Weights of a small CTC audio transcriber.
Model: 14.6M parameters, log mel input, arch wavenet, depths [14].
Training: adamw at rate 0.0018, 6700 steps, batches of 128.
Rows from block 11, named by matrix and row number. Rows with one number belong to one channel. Each number is 128 + 32 x the weight over the matrix's rms, rounded and kept within 0 to 255. All counts start at 0.
# filt: filter width-3 conv, dilation 2 (model.blocks.11.filt.weight, 384x384x3), inputs 154-175, a 3 kernel for each
# gate: gate width-3 conv, dilation 2 (model.blocks.11.gate.weight, 384x384x3), inputs 154-175, a 3 kernel for each
filt.281 [123  99  94 105  93  92 152 172 169 118 127  78  58 116  94 108 156 166 136 136 123 160 131 119  99 121  98 172 159 122 114  92  90 114 100  93  82  94  95 128 172 186  97 129 154 175 162 221 105  93 140 133 123 189  76  73  89 118 120 152 123 138 160 151 130 128]
gate.281 [173 108 127 112 152 177  81 104  70  90  68  86 141 129 142 118  98  83 153 157 106  95 102  93 140 134 163 139 151 134 151 134 125 105  67  70 162  94  38  70 121 143 116  92  83 120 151 173 129 147 139 152 144 154 140 135 138 154 120  81 110 122 147 109  83  79]
filt.282 [115 149  94 138 162 112 135 158 154 105 163 171 138 180 216 160 193 204 118 121 154 117 147 158 119 188 144 131 140 121 132 137 132  78 101 122 143 134 158 144 142 153 157 171 185 140 161 146 152 115  96 155 141 126 169 132 128 137 139 174 134 142 143 113 153  73]
gate.282 [114  90  94 130 134 157  93 129 110 102  39  63 101 116 125  83 120 116  93  85 117 114 131 134 127 129 159 115 139 143  90  94 145 106 136  90  63 103  88 113 149 174 134 122  67 162 137 118 127 126 114 159 189 181 106  79  70 113  85  42  88 110 120 127  80  51]
filt.283 [105  70  36  90  98 103 124 132 142 164 101  96 102  87  36 144 144 205 161 137 137 126 103 130  85  86  84 172 180 142 116 120 132 134 118  95 139 137 110 123 132 155 118 109 135 139 156 104 167 183 130 121 111  94 143 132  90 157 142 117  89  96  57 115 130 158]
gate.283 [164 162 154 123 140 156 112 121 131 112 101  79 117 124 136 136 158 190  89  96 105 141 160 153 105 124 122 115 113  72 140 140 181 147 167 145 131 123 126 136 125 145 124 140 153 144 112 125 183 165 153 221 197 219 144 134 103 134 119 122 117 124 126 118 133 150]
filt.284 [176 142 140 162 159 163  47  62  99  90 131 111  90 143 128  65  82 139  61  86 120  85  99 130 156 169 130  61  76  71 109 122 137 143 147 130  84 133 150 120 141 143  30  72 103 170 154 161 122 126 150 133 120 148  72 114 130  73  87 107 121 175 168 150 116 117]
gate.284 [152 128 201 194 180 178 140 123  93 168  94 123 203 152 126 150 149 116 118 126 121 109 143 206 201 126 150  86 132 136 161 172 164 132 104  78 165 170 132 140 108  90 104 113 129 125  98 114 187 175 132 133 172 156 153 139 134  73 105 113 164 152 137 150 135 120]
filt.285 [ 92 145 197 207 144  63  99 128 152 135 129 137 124 113 109 137 137 114 127 141 186 172 186 176 149 131 101  66 110 171 140 164 150  77 129 154 100 120 172 189 138  93 128 139 162 106 126  86 106 100 116 110 116 128  83  86 154  72 151 236 145 143 141  75 106 173]
gate.285 [ 90  55 108 164 128 150 122 139 112  95 104 134 151 121 119 127 116  97 107 163 134 162 138 156  99 110 143 166 196 194 159 130 164  86 120 125 180 158 135 116 113 117 138 141 120 186 157 179 138 134 120 187 157 170 106 133 152 124 129 121 168 149 185  68  64  80]
filt.286 [137  97  91 143 141 115 102 134 153 140  99  93 123  98  67 120 122 118  88 108 128 150 104  95 142  94  95 111 143 163 120  79  76 102 105  60 134 103  96 117 112 131 108 113 108  49  72 133 118 147 169 132 105 124 111 138 165 119 120 132 127  95  82 100 111 111]
gate.286 [138 132 126 124 146 163 133 122 138 166 123  69 122 150 144 140 124 119 140 139 107 145 119 104 114 128 110 120 143 166 139 156 173 110 109 135 118 100 126 115 115 112  90  87 124 131 134 139  92 101 109 112  93  58 105  89  92  93  95 127 103 111 127 127 122  85]
filt.287 [136 110 142 129 147 112 126 171 117 181 145 150 148 139 157 157 148 115 141 174 130 150 131  86 147 115 119 125 104 104 129 148 128 142 147 146 170 132 121  71 128  98  65  87  91 106 182 199 136 138 208  80 147 167 175 181 210 102 100 125 126 145 161 118 116 155]
gate.287 [157 133 152  87 102 154  95 108  62  94  95 138 103 122 165  46  92 124  64 100 131  71  39 106 130 115 148 207 180 126 103 102 156  72  74  87 123  90 102 101 122 150  66  93 121 195 144 122 124 114  94 111  52 110 121 118 106 120 126 125 121 103 140 146 135 106]
filt.288 [136 132 153 164  96 117 124 169 194 151 133 149 167 134 115 118 149 176 149 150 158 100 158 155 166 115 139 117 191 201 160 146 156 154 176 154 144 194 201 128 129 127  93 147 189  69  78  91 122 132 134  80 116 152  90 107 145  90 176 197 148 133 150 142 141 133]
gate.288 [191 149 122 152 139 125  87  88  74 180 153 137 177 152 110 100 142 106 132 138 115 137 133 127 197 128 113 134 140  91 161 149  94 148 145 140  70  83  58 116 109 133 125 132 105 166 143 106  74 126 133  95 128 129 108 128 119  89 121  95 144 106 100 103 122 118]
filt.289 [143 135 124 187 105  93 101 122 181 156 140  80 121 152 125 143 142 164  79 125 162 159 139 171 171 141  95  77 132 145 137 128 126 111  92 143  72 165 163 144 128 142 143 169 182 154  99 148 141 164 186 157 143 133 121 148 115  80 164 190 147 142 134 148 135 133]
gate.289 [101 121 132 138 171 117 153 162 126 160 139 189 182 130 128 144 142  98 159 115 117 144 155 145 131 151 109 119  90  78 143 136  84 135 112 116 151  72 118 114 131 107 141 126 150 119 128 114 146  91 105 184 136  90 211 173 159 125  83 162 215 172 171  80 116 129]
filt.290 [145 167 171  60  88 127 158 137 163  84 120 117  95 138 127 171 158 153  79 106 110 124 155 187  80 103 115 125 127 117 137 173 176 136 177 138 139 137 141 142 141 134 143 161 178 114 137 158  70  91  75 162 185 156  83  96  66 145 172 158 150 178 158 144 144 120]
gate.290 [157 158 162 134 169 213  99  97  88  95 130 166 137 126 117 102 108 108 115  98  59 125 185 190 133 156 181 125 129  80 164 171 142 160 122 103 157 125  92  76  95 107 113 125  89 204 187 188 208 151 127 151 120 104 200 172 148 129 110  53 135 110  98 106  96 124]
filt.291 [148 142 144 152 141 151 118 136 128 101 115 136 140 144 138 142 146 141 118 121  89 102 113 137  97 124 165  84 113 126 168 127 113 123 108  94 153 129 119 102 126 126 121 112 104 137 127  79 181 157  98 158 150 146 114 129 126 132 117  98 116 110 115 157 148 136]
gate.291 [122 146 184 150 116 158 118 125  95 153 134 129 160 156 178 130 149 104 117  81  73 132 166 168 134 116 140 142 144 146 166 181 176 107 136 120 158 174 185 140 135 102 125 146 118 129 131 164 124 115 183 125 160 190 152 145 179 120 136 126 185 191 208 100 107 134]
filt.292 [149 160 161 128 140 189  92 107 113  81  92  79 149 152 152  60 106 133 133 126 108  74 127 159 180 176 199 135 114  65 136 150 109 159 187 201 114 108  99 133 125 160  90 144 159 102 120 153 110 155 139 119 164 115 125 105  72 104 152 143 136 152 135 102 118 111]
gate.292 [150 156 120  92 144 165 172 157 150  40  78  56 181 154 155 136 102 111 120  75  88 118 115  61 125 144 126 167 129  87 207 156 121 173 137  86 164 126 147 105 139 182 147 126 114 156 187 131 177 151 157 107 132 153 110 107  97 184 131 117 158 174 182  97 116  99]
filt.293 [ 81 132 150 130 134 117 167 122 141 153 109 122 129 124  91 181 120 105 116 113 147 140 138 155 134 158 141 138 137 146 101 143 142 127 166 176 107 141 135 130 101  87 149 124 146 149 119 116 146 138 101 170 119 102 182 167 117  91 109 125  91 103  84 123 124 139]
gate.293 [167 152 194 129 121 189 112 110 105 158 130 182 119 112 140 124 108 103 140 148 123 193 182 188 135 138 188 130 148  95 136 147 160 121 151 170 114 106  83 138  99 109  91 106 122 144 151 171 124 137 125 138 111 135  94 101 119 130 144 131 128 139 167 179 157 135]
filt.294 [144 189 191 173 153 161 147 140 145 125 102  93 200 203 192 184 162 136 149  92 106 126 116 105 171 164 106  74 103 202 142 150 151 123 155 163 140 154 199 141  95 110 162 158 165  96 153 148  91 126 179 139 158 117 138 142 165  99 115 137 203 222 206 105 137 123]
gate.294 [153 141 146 168 151 151  84 105 115 122 116 101 186 190 176 116 130 133  68 105 117  74 118 113 170 123 114 122 124 107 119 114 121 169 158 139 132 139 140 103 143 141  97 114  97 136 143 120 173 133 104 131 138 110 141  96  70 103 126  93 121 138 108 163 133 137]
filt.295 [154 150 100 141 127 165 149 134 151 103 124  81 164 157 131 167 130 140 145 133 115 153 131  61  76  98  71 120 148 147 227 200 169 181 161 164 180 192 169 105 102 147 121  88  94 145 151 134 119 155 164 124 125  92 123 141  99 145 121  73 163 133 122 134 126  83]
gate.295 [133 100 114 110 100 129  90  92  67 188 129 134 182 153 145  85  91 123 102 130 102 103  91 125 171 148 151 126 138  62  70  95 122 105 116 124 104  96  97 103 110 125  95  84  67 119 114  87 114 135  74 142 120 136 166 125  97  87 105  67 139 109 107 113  89  79]
filt.296 [114 109 135 133 154 210 141 135  99 131 108 155 125 117 132 122 123  94  87  77  49  82 104 112 112  95 147 129 127  90 122 122 138 144 110 102 115  80  52  92 108 127 158 165 132 143 162 186 146 147 149 151 155 148 147 141 126 142 130  73 120 131 151  88  92  79]
gate.296 [157 156 190 154 169 192 145 133 130 139 151 174 147 142 148 114 127 133 124 132  82 181 179 149 152 171 207 129 113  64 141 132 134 118 120  87 129  98  53 125 141 137 141 142 147 122 142 121 130 112  63 134 123  79 132 138 102 115 106  96 171 152 133 114 137  83]
filt.297 [161 166 127 168 138 125 115 109 136 184 154 211 120 114 140 120 101 155 133 137 124 115  99 127 143 130 111  90 121 154 162 154 170 140 134 170  92 117 168 134 129 139 101 113 141 125 135  92  69 111 152  90  89  89 119 116 162  92 117 144  94 109 141  80 132 153]
gate.297 [ 91  95 122 179 137 144 114 124 143  75  82 102 149 146 184 122 147 165 109  88  88  96 106  93 166 109 133 106 133 111 136 166 151  77 134 176  76 149 156 150 132 138  75 105 139 138 140 125 134 144 160 113  87 115  71  64 106  47 108 113 123 131 166  51  89  89]
filt.298 [ 94  91 188  34 113 134 154 172 192  38  69 109  80 114 187 105 152 153 154 174 131  77  85 116  48 106 191 196 158 156  88 122 168  66  77 148 115 105  96 101 130 145 127 122 126  25  45 121 149 124  49 138 116 157 153 131  93 175 133 119  91  95 132  97  91 124]
gate.298 [113 115 120 180 221 208 113 122 100 168 123  97 187 145  96 138 135 112  96  76  92 140 149 151 238 201 151 121 100 143 118 130 126 128 126  98 132  99 120 147 159 147 121  90  85 107 186 199 179 181 160 192 183 126 190 143  96  79  56  81 164 141  73  53 110 135]
filt.299 [157 171 122  65 128 145 132 121 176  47 103 119  74 129 157 126 101 178 114  87 124 156 116 100  94 159 152 118 110 114 172 142 120 118  92 118 133 115 133 109 111 158 150 113 128 143 130 133 128 105 139 183 144 117 126 141 152 175 130 130 124 114 115 149 135 121]
gate.299 [143 130  80 143 147 138 111  91  87 103  83  76 177 165  97 124 152  90  95 131  83 152 147 123 166 115  80 115 104  92 124 128  70  99  99  98  68  98  56 156 128 123 101 147 119 149 135 135  73  94 107 153 194 182  80  86  91  60 144  96 149 159 132  96  92  89]
filt.300 [ 85  81  95  91  82  72  64  58  87 118  65  50 134 126 107  85 116 112 129 112 124  60  39  42 111 107  89 195 166 176 113 117 117 107  79  93 152 156 184 107 131 125  93  64  85  81  72 109 138 149 171 120 170 148 161 130 110 114 111 157 101 123 124 112 133 115]
gate.300 [ 94  66 121 151 132 140 119 139  74 115 113 105 126 124 137  75  73  97 119 154  90 107 100 135 159 126 178 136 182 119  76  88 123 137 123 145 131 104  64 114 145 153 122 137 131 106 163 204 199 186 144 179 148 160 148 187 143 121 152 104 161 152 136 104  75  89]
filt.301 [119  95  42  80 152 159 132  97 122 113 105 145 108 124 127 170 138 153  98 108 113 105  97  90  95 112 109 132 146 155 135 156  94 161 131 109 135 130  97 143 155 185 112 104 125 212 205 182 170 172 136 133 135 123 134 102  89 148 106  96 105 132 113 126 104 106]
gate.301 [205 183 209 149 109 148 127 129 143 154  95  88 158 145 131 140 119 145 104 114  71 179 154 211 135 119 168 104 150 148 190 166 161 105 115  96 129 142 167 144 113 104 110 126 140 157 116  90  97 109 140 127 127 166 117 127 170 118 149 137 160 144 157 119 110  98]
filt.302 [108 133 147 111 127 117 180 133 129  99  97  96  93 102 124 187 152 206 131 123 122 156 104 123  80 124 105 118 120  62 125 140 162 112  99 143 126 109 145 156 145 130 170 132 188 154 157 157 130 117 130 179 157 203 116 108  96 149 112 157 137 120 135 132 122 153]
gate.302 [109 122 205 154 154 128 130 147 128 135 116 192  97  98 111 127 137 151 139 146 133 157 182 212 110 109 157 161 181 184 125 165 189  82  63 108  99 104 146 124 118  57 122 121 125 140 151 164 130 145 150 127 138 152 137 134 181  98 119 139  98  77  86  99 135 198]
filt.303 [174 167 165 127 101 125 137 133 120 120 117  97 126 159 188 150 158 105 128 157 163 147 144 121 141 138 194 151 138 127 155 158 132 145 162 137 133 132 106 126 127  82 120 161 127 111 135 123 101 115 164 143 172 205 124 128 183 149 178 158 105 129 119 170 129  94]
gate.303 [145 139 132 117 114 131  76 127 132 158 129 109 167 149 152  92 125 127 110 146  86 111  97  55 135 141 169 149 155 141 144 139  80  87  95  98 136 165 103 121 130 134  82  87  53 143 141 110 124 144 126 125 155 150 135 150 137 136 132  55 116 122  97  95 115 103]
filt.304 [114 128 106 137 128 104 161 120  97 125 119 156  82  90 133 146 124  94 146 123 103 153 167 123 122 125 107 104  95 133 104 110 108 106  93  90 102  91 137 154 120 115 153 131 123 128 112 102 120 108 128 141 149 101 130 139 155 140 117 132 127 145 167 117 161 110]
gate.304 [155 140 124 157 144 133  97 102 110 168 146  89 157 179 191 112 151 120  94 130 138  98 130 121 167 119  98  95 119 109  91 122 117 156 172 163 110 174 137  95 121 150  85 133 136  97 144 165 143 172 150 137 149 146 186 176 121  66 149 139 106 156 155 165 109  65]
filt.305 [124 115 128 141 125 139 165 129  94 142 164 212  96  82  89 173 110  94 163 150 146 189 148 141 112  94 143 128 137 161 109  92  99 111  98 101  92  89 116 156 123 107 176 137 110 139 124 101 110 139 135 163 110 108 138 141 160 159 139 138 113  91  96 162 177 170]
gate.305 [101 138 122 133 142 177 136 131 146 126 129 116  77 129 185 100 103 113 117 137 138 102 145 112  86 121 165 161 162 174  75 128 151  92 118  70 117 134 157 135 124 128 113 115 106 104 150 149 124 147 170 121 148 153 156 150 124 113 132 121  94 152 153 124 118  96]
filt.306 [ 84 101 115 107 102  90 142 101 126 146 165 156  90 104 139 124 122 133 134 112 140 120 120 132  98 126 111 133  84 116 138 130 170 101  97 102 164 119 180  92 102 121 120 106 118 101  67 113 140 105 137 114  92 123 147 117 126 137 102 165 109 101 140  97  84 100]
gate.306 [112  82  95 138 109 130  51  84 115 122  68  64 159 116  75 106  91  98 103  98  98  95  78 124 138 116 128 143 166 155 154 124 124  94  75  54 101 113  84 116 135 145 120 100  56 160 117  99 201 142  79 135  85  39 193 127  57  94  94  70 130  85  73 131  84  79]
filt.307 [ 91 114 164  46  66 127 135 139 128 115 153 135  66 114 119 123 164 139 198 131  86 113 134 148  52  99 136 162 123  91 119 107 112 107 149 157  82  89 115 108 150 133 112 111 110 121 141 117  91  94  76  98 129  89 126 102 100 140 116 112  56  94 107 127 145 144]
gate.307 [115  94 109 102 143 149 119 149 117  80  75 112  92 102 122 110 133 121 125 123  95 127 115 135 137 139 148 173 130 133 103  89 103 102  75  89 123  66  64  81 141 136 181 183 179 126 130 183 165 133 159 177 194 229 129 136 137 148 125 137 123 120 146 182 132 120]
filt.308 [175 131 141 126 114 152 168 227 247 133 130 175 169 106  79 174 204 173 134 149 146 131 157 180 165 134 166 125 139 177 186 143 137 158 148 148 145 121  97 122 152 157 172 194 158 137 211 255 107 153 136 158 163 107 114 117 121 161 179 121 137 107  86 126 146 145]
gate.308 [148 136 160 174 134 122 132 145 144 152 147 138 138 144 152 164 145 131  70  84  95 175 155 168 178 119 136  74 100 130 143 140 167 129 166 213 133 163 129 174 150 133 103  98  87 162 182 167 135 177 156  97 118 177 102 145 152  80 106  87 137 145 138 120 169 191]
filt.309 [122 152 125 117 134  96 184 124 105 100 112 115  98 103 121 167 130 149 157 104 122 147 138  71  70 133 100 153 123 135 118 139 146 121 119 128 140 106 181 148 143 128 177 123 144 148 153 119 127 104 136 153 140 106 115 107 130 185 132 161 142 148 152 112 127 121]
gate.309 [104 107 122 171 104 105 118 117 146 125  80  82 169 138 155  74  75 134 109 122 130 100 111 141 136  89 109 110 161 135 106 132 132 119 129 184 107 165 166 144 123 139 118 130 155 131 131 154 106 130 121 140 121 153 137 126 115  93 175 149 170 180 191 105  96 105]
filt.310 [144 126 115 169 115 118  82 126 133 169 133  73 184 167 157 115 120 139  62 104 117 104 141 160 190 139  76 125 136 116 117 125 117 171 192 156 103 176 175 150 143 138 108 129 170 167 148 134 155 169 161 128 135 168 144 139 135  51 141 167 152 166 168 180 152 120]
gate.310 [110 120 143 103 171 122 153 127 129 125 125 139 172 159 137 126 119  95 143 128 112  71 125  92 148 166 114 119 124 123 119 125 116 120 137 129 138  86 153 148 125 126 105  72  78 124 143 128  95 114 120 140 138  73 120 148 164  93  53 102 172 154 151  46 100 123]
filt.311 [137 137 106 194 187 180 125 118 100 126 105  80 186 153 120  89  72  90 143 122  97 129  81  85 168 144 161  99  99  79 132 125 106 151 126 111 124 112 102 133 131 150 111  93  87 163 118 113 134 103 104 103  97  95 133  97 103 126 103  78 155 154 131  94  88  91]
gate.311 [110 104 149 197 187 168 142 134 119 121  90 163 200 145 151 158 152 139 127 142 120  84 102 132 141 101 131 133 148 163 166 171 188 114 141 152 165 150 173 115 113  98 110 112 114 141 148 121 144 160 176 161 177 152 192 165 178  93 110 127 176 150 132 132 136 147]
filt.312 [103 153 151 152 171 201 124 109 110  27 108 119  98 130 204 115 110 150  96  94 130  86 128 144  90 142 153 153 150 121 137 154 206 102 120 131 111 117 161 118  96 107  84  84 139 151 117 126 195 162 197 105 105 152 134 140 125  96  82 133  90  97 139 150 163 133]
gate.312 [152 129 135 175 152 136  96 114 113 159 142 174 141 127 115 122 130 121 118 104  97 133 143 164 128 123 167 101 127 140 164 148 107 127 122 116  89 138 159 166 126 107 128 124 125 183 123  64  72 135 192 151 144 137 116 166 220  93 106  92 149 136 122  79 123 161]
filt.313 [134 143 153 164 141 138 121 137 111 102  74  67 164 144 133 125 139  86 141 121 107 114 159 115 164 150 147 126 117 108 166 162 112 159 146 115 117 127  87 121  96  78 149 149 129 182 175 152 173 152 120 180 234 199 126 128 128 156 138 102 155 139 118 109 142  91]
gate.313 [181 150 177 172 167 162 112  95 105 191 129 156 104 119 148 108  97 123  95 123 107 152 142 146 135 121 161 112 117 108 128 151 173 106 107 102 103 106 128 173 118 116  98 128 119 171 116 104  61 158 146  51 111  74  50 133 131 125 146 132 129 148 116 124 110 104]
filt.314 [117 107 100  76 110  68 145 124 137  91  93  63 109 122 176  85  83 149 114 114  89  92 108 127  87 115 109 103 121 162 100 125 125 124  80 122 114  83 115 127 114 137 116 110 119 126 134 117  98  93  91  61  99 110 128 130 110 130 123 127 130 126 143  90  87  50]
gate.314 [195 186 179 144 161 149  68 124 103 176 178 153 209 172 110  95 135  93 114 134  86 123 142 122 194 170 152 106 124 119 170 176 163 204 188 100 159 168  85 109 138 138 143 147 148 115 122 122 121 145 127 123 158 155 112 144 161 115 106  97 168 164 139 100 107  85]
filt.315 [105 119 144 149 125 106 117 112 154 134 172 162  48  98 162  90 111 168 117 149 153 134 127 157  85 112 131 104 125 126 120 161 179  23  56 120 112 118 198 151 142 121 113 105 169 117 119 122 139 104 158 133  92 158 123 132 132 118 104 175  98 118 153 106 122 156]
gate.315 [141  88 149 174 146 155  71  82  63 152 144 143 151 122 103 112 135 127  98 135 116 141 156 207 183 136 136 115 136 133 145 149 153 149 158 118  86 101  77 108 116  82 114 120 117 181 131 116 141 123  92 138 154 186 120 115 122  95 106  92 124  97  81 119  94 114]
filt.316 [117 107 104  86  55  88 116 125 178 179 165  79 117 169 165 134 141 146 110 135 162 108 117 122 109 117  85 118 155 191  50  83 108  68  94 134 129 139 156  80  98 149 103 134 180 116 103 101 121 110 132 165 165 183 188 154 114  68 131 177 100 155 197 159 110  72]
gate.316 [160 136 154 112 134 146 108 112 138 156 105 114 167 161 146  95 116 124 140 153 141 123 104 125 113 114 141 144 140 129 153 192 200 161 142 105 177 180 159 116 110 106  74  63  76 105 115 122 163 178 168 149 176 190 160 150 152 128 119  89 181 169 142 160 148 161]
filt.317 [158 146 128 150 121 116 101 140 136 133 107  44 178 161 151  83 116 165  93 121 113 124 138 154 184 124  87 112 144 138 148 131 163 156 130 135 106 154 136 112 145 178 107 150 167 105 107 173  93 104 128 111 127 139 100 132  90  89 163 163 144 151 155  59  75  72]
gate.317 [ 97 118 118 122 137 136 122 115  97 105 107 137 146 138 132  92  80  67 130 125 140  92 109  98 122 120  89 157 135 146  87 104 124 135 150 147  97  64  94 138 146 134  95  67  71 165 192 153 148 106 108 186 150 118 161 110 141 106  81  87 129 126 136  85 103  91]
filt.318 [ 94  92  99 133 129 108 163 130 174 180 104  87 121 102 116 129 107 112  99 118 173 142  79  79 129 115  87 180 175 208 131 121 134 155 157 164 113 123 144 159  96 108 131  97 102 177 152 182  56 105 135 129 130 160 117 145 175  78  94 122 138 104 114 101 127 146]
gate.318 [160 127 158 124 132 167 125 112  85 103  90 128 130 145 128  75  93 104  72 117  82 131 135 145 167 140 159  85 111 106 104 102 102  93 103  94  91 137 107 114 106 131 126 123 134 110 121 159  90 164 162 127 129 100  91 138 132 124 157  94 172 173 140 109 116 152]
filt.319 [183 185 180 104 135 121 145 150 146 112 130  90  99 140  98 101 168 105 108  72  93 139 174 140 155 166 137 111 118 133  78  89 120 119 162 157  95  94 115 121 160 123 113 150 109  68 119 151 133 144 138 162 215 113 154 167 117 142 164 154 129 149 128 156 144 166]
gate.319 [129 127 132 147 145 182  81  87  83  75 120 149 109 120 149  99 130 194  95 124 104  87 138 209 146 164 165 111 122 116 116 111 163 105 139 129 103 101 136 126 131 158  94  93 115 109  98 144 121  95  70 146 161 169  79 131 123  91  81  83  92  93 120  86  84 133]
filt.320 [136 134 136  67  90 124 154 133 121 143 126 129 129 150 169 130  95 107 107 117 130 118  92  90 137 132 138 116 100  90  97 103 113 128 146 133 202 172 156 135 140 144  92 108 124 139 136 123 181 162 135 164 129 130 172 132 119 150 140 121 184 191 169 161 122 104]
gate.320 [121 111 124 183 159 120 114 128  94 155 118 139 127  95  87  91 145 129  74 119 116 121 135 148 123  63  98 122 123 131  55  98 108 129 104 143  73  96  90 113  91  65 134 129 125 115  87 118  65  95  96 125 151 150 111 118 153  91 127 129 134 104 112 112 122 160]
filt.321 [156 122 109 141 133 138 104 127 121 161 117 123 143 140 120 150 114  76 109 121 124 177 116 101 171 159 144 115 148 131 144 120  92 125 148 137 147 153 132  80  93  95 131 117  96 116 149 143 146 174 161 148 155 120 149 144 161 119 136 119 161 160 150 166 109 102]
gate.321 [127 148 169 155 152 150 115 108  96  94 114 106 131 104  90 126 136 122  98 108  72 122 145 130 165 165 166 108 112 121  91 111 131  85 116 115  84  82  69 156 138 101 117 146 126 115 135 156 146 139 140 157 175 237 121 120 135 107 121  98 140 142 126  55 115 144]
filt.322 [128 125 133  96 126  93 170 184 173  96 103  83 145 161 195 122 164 156 116 112 123 121 122 124  92 118 140 170 164 162 158 126 108 154 129 115 181 132 135  78 121 128 112 126 127  82 110 125 100 119 145  95 128 165 112 133 187 137 116 138 149 159 169  92  89  90]
gate.322 [182 156 130 159 179 190 121 103  65 147 132 187 169 127 109 124 113 133 123 142 138 150 141 130 204 154 147 139 170 164 172 155 120 163 134  71 154 169 144 132 127 137  99 109  90 129  82  19 152 193 145 131 130 119 134 174 165 132 127 118 160 162 135 100 117 138]
filt.323 [153 107 103 111 122 131 109 122 113 195 188 212  99 110 122  95 100 137 139 130  93 145 127 205 122 102 140  78 113 129 154 117 105 135 141 121  87  85  90 114 149 144 126 114 156 115 113  99  67  82  94 109 125  98 142 141 120  71  61 117 127 109 105 134 114 121]
gate.323 [168 134 122 209 179 169 144 110  94 125 132 153 156 125 121 136  97 103 105 125 132 168 137 121 178 159 148 121  90  61 196 148 145 121  86  73 126  97 116  89 105 110 118 118 110 177 139  82 180 177 148 121 120 137 142 146 137 119 104  96 156 138 147 160 139 128]
filt.324 [128 155 119 135 118 119 168 120 106  83  94 103 173 175 163 176 109  90  95  86 149  78  65  66 164 155 100 127 106 111 199 158 163 115 130  98 171 166 138 157 131 134 121 112 117 148 124 114 202 183 164 168 151 125 149 157 157 118 121 132 167 170 151 140 120  97]
gate.324 [147 109 127  71 102 142 110 135 162 103  96 120 117 134 147  88 100 109 116 138 161  93  99 133 130 142 141 134 183 174  67  99 155 106  83  91 130 112 106  72 134 155  79  96 109  73 101 178 121 103 105 141 112 160 107 100 120  98  80 104 106 125 175 167  71  80]
filt.325 [132 133 162 101 134 134 163 136 135  94  81  64 116 143 181 130 131 105 182 165 150 113 120  85 102 129 160 145 100  90 123 158 144 109 135 141 193 137 140 101 121 105 101 104  93  59  93 135 146 152 147 150 150 166 154 130 136 153 122 127 121 145 182 166 137 117]
gate.325 [181 155 131 138 116 156 124 150 150 120 107 131 127 150 162 110 134 147 126 122 102 160 160 132 142 143 164 128 146 101 167 154 106 122 152 137 141 156 136  97  91 137 113 135 105 131 122  73  92 138 131 109 131 103  95 118 100 127 163 104 120 145 131 151 142 114]
filt.326 [173 177 177 151 163 180 145 156 134  83  83  93 161 145 151 141 149 133  74  85  63  88  83  58 130 129 146 125 120 114 185 139 114 152 133 129 165 141 134 100 139 155 146 133 104 145 143 133 108 115 127 175 136 129 136 108  75 120 108  60 155 139 128 126 110 104]
gate.326 [139 167 176 127 121 157  88  91  63 160 141 118 124 133 130 104 130  99 112 123  89 112 149 128 138 146 150 161 158 143  93 140 151  99 115 131  92 119  90 118  88  85  77 118 107 133 114 168  79  78 116 108 126 181 113 121 139  75 125  96  51  88 108 133 115 118]
filt.327 [150 160 158 170 132 150 142  94  71 191 172 172 155 161 155 164 104 107 133 143 135 187 177 200 153 125 148 118 131 122 155 143 119  59  80 104 163 131 103 145 106 113 105 133 166 102 114 120 107 138 104  94 111 122 154 130 121 105 150 150 152 168 149 140 117  74]
gate.327 [144 125 147 157 133 179 112 113 114  86 101 141 141 117  98 113  90  99 135 128  37 136 124 128 120  85 152  81 112 120 172 128 103 177 112  92 156 131 104  84 100 129 134 123 103 133 130 193 154 147 138 185 170 157 129 168 153 132 141  83 161 145 136 105  88 120]
filt.328 [ 69 111 127 184 163 134 167 152 114 121 133 159 145 113  83 100 142 129 146 141 105  96 115 126 120 119 109 149 135 149 115 104  91 145 133 118  59  95 103 223 177 141 112 132 144 192 154 150  80  91 102  82  65 119  72 105 162  80 114 127 150 115 125  49 111 159]
gate.328 [169 175 172 186 140 168 123 175 167 139 105 151 159 170 193 125 144 136 126 116 104 167 133 139 185 150 177 111  99 128 177 187 138 165 187 189 110 165 146 137 116  94 137 153 151 123 133 148 116 147 158  98 138 173  95 141 168 115 174 138 175 189 166 137 149 172]
filt.329 [185 175 193  78  96 138 156 142  92 155 165 180 112 139 125 148 141 120 110 136 106 170 158 163 149 144 140 110 153 130 171 184 185 220 201 193 153 150 135  97  83  72 158 140 124 119  97 133 113 125 112 133 167 126 141 171 160 156 142 106  88 114 122 181 170 193]
gate.329 [116 141 143 174 179 198 106  65  88  94 115 128 109 118 133  99 116 141 102  91  99 106 149 116 168 163 179  97  74  68  86 120 137  53  94 109  59  93  97 138 141 135  88 103 111 164 161 178 183 176 136 111 148 156 164 147 108  83  85  83 110 108 115 111 144 124]
filt.330 [168 117 134 160 134  99 120 124 153 123 130 127 170 171 171 168 155 136 110 151 150 144 114  97 146 118 103 133 177 206 190 155 164 176 147 158 159 161 136 132 145 135 108  99 104 143 145 139 104 117  98 164 167 132 114 138 129 108 109 147 172 172 192 145 111 133]
gate.330 [161 154 177 177 139 138  63  80  82 109 104 105 140 132  91  70 105  88  90  86  72 145 142 154 161 139 163 106  91  92 134 128 139  93  78  99  93 135  96  68  90 105 112 119 107 124  77  92 179 182 109 170 168 172 152 138 111 104 122 101 146 139 113 136 124 139]
filt.331 [115 100  42 134 138 165 128 103  89  98  97 123 158 141  78 167 110  77 179 188 148 111 123  83  86  97 124 114 129 119 111 100  48 155 130  82 180 141  82 171 158 127 133  90  37 101 142  79 176 210 152 130 134  81  86 150 163 193 122  64 125 131  88 114 158 162]
gate.331 [151 108 138 193 172 146  90 111  75 112 130 108 121  99  90  87  94  40  94 146 125 145 176 147 127  68  97 142 143 145 168 144 137 112  93  84 152 124  97  68  71  37  61  99  82 105 105  79  99 106  53 115 125  97 110 102  91  63  78  84 103  94  79  93  97 105]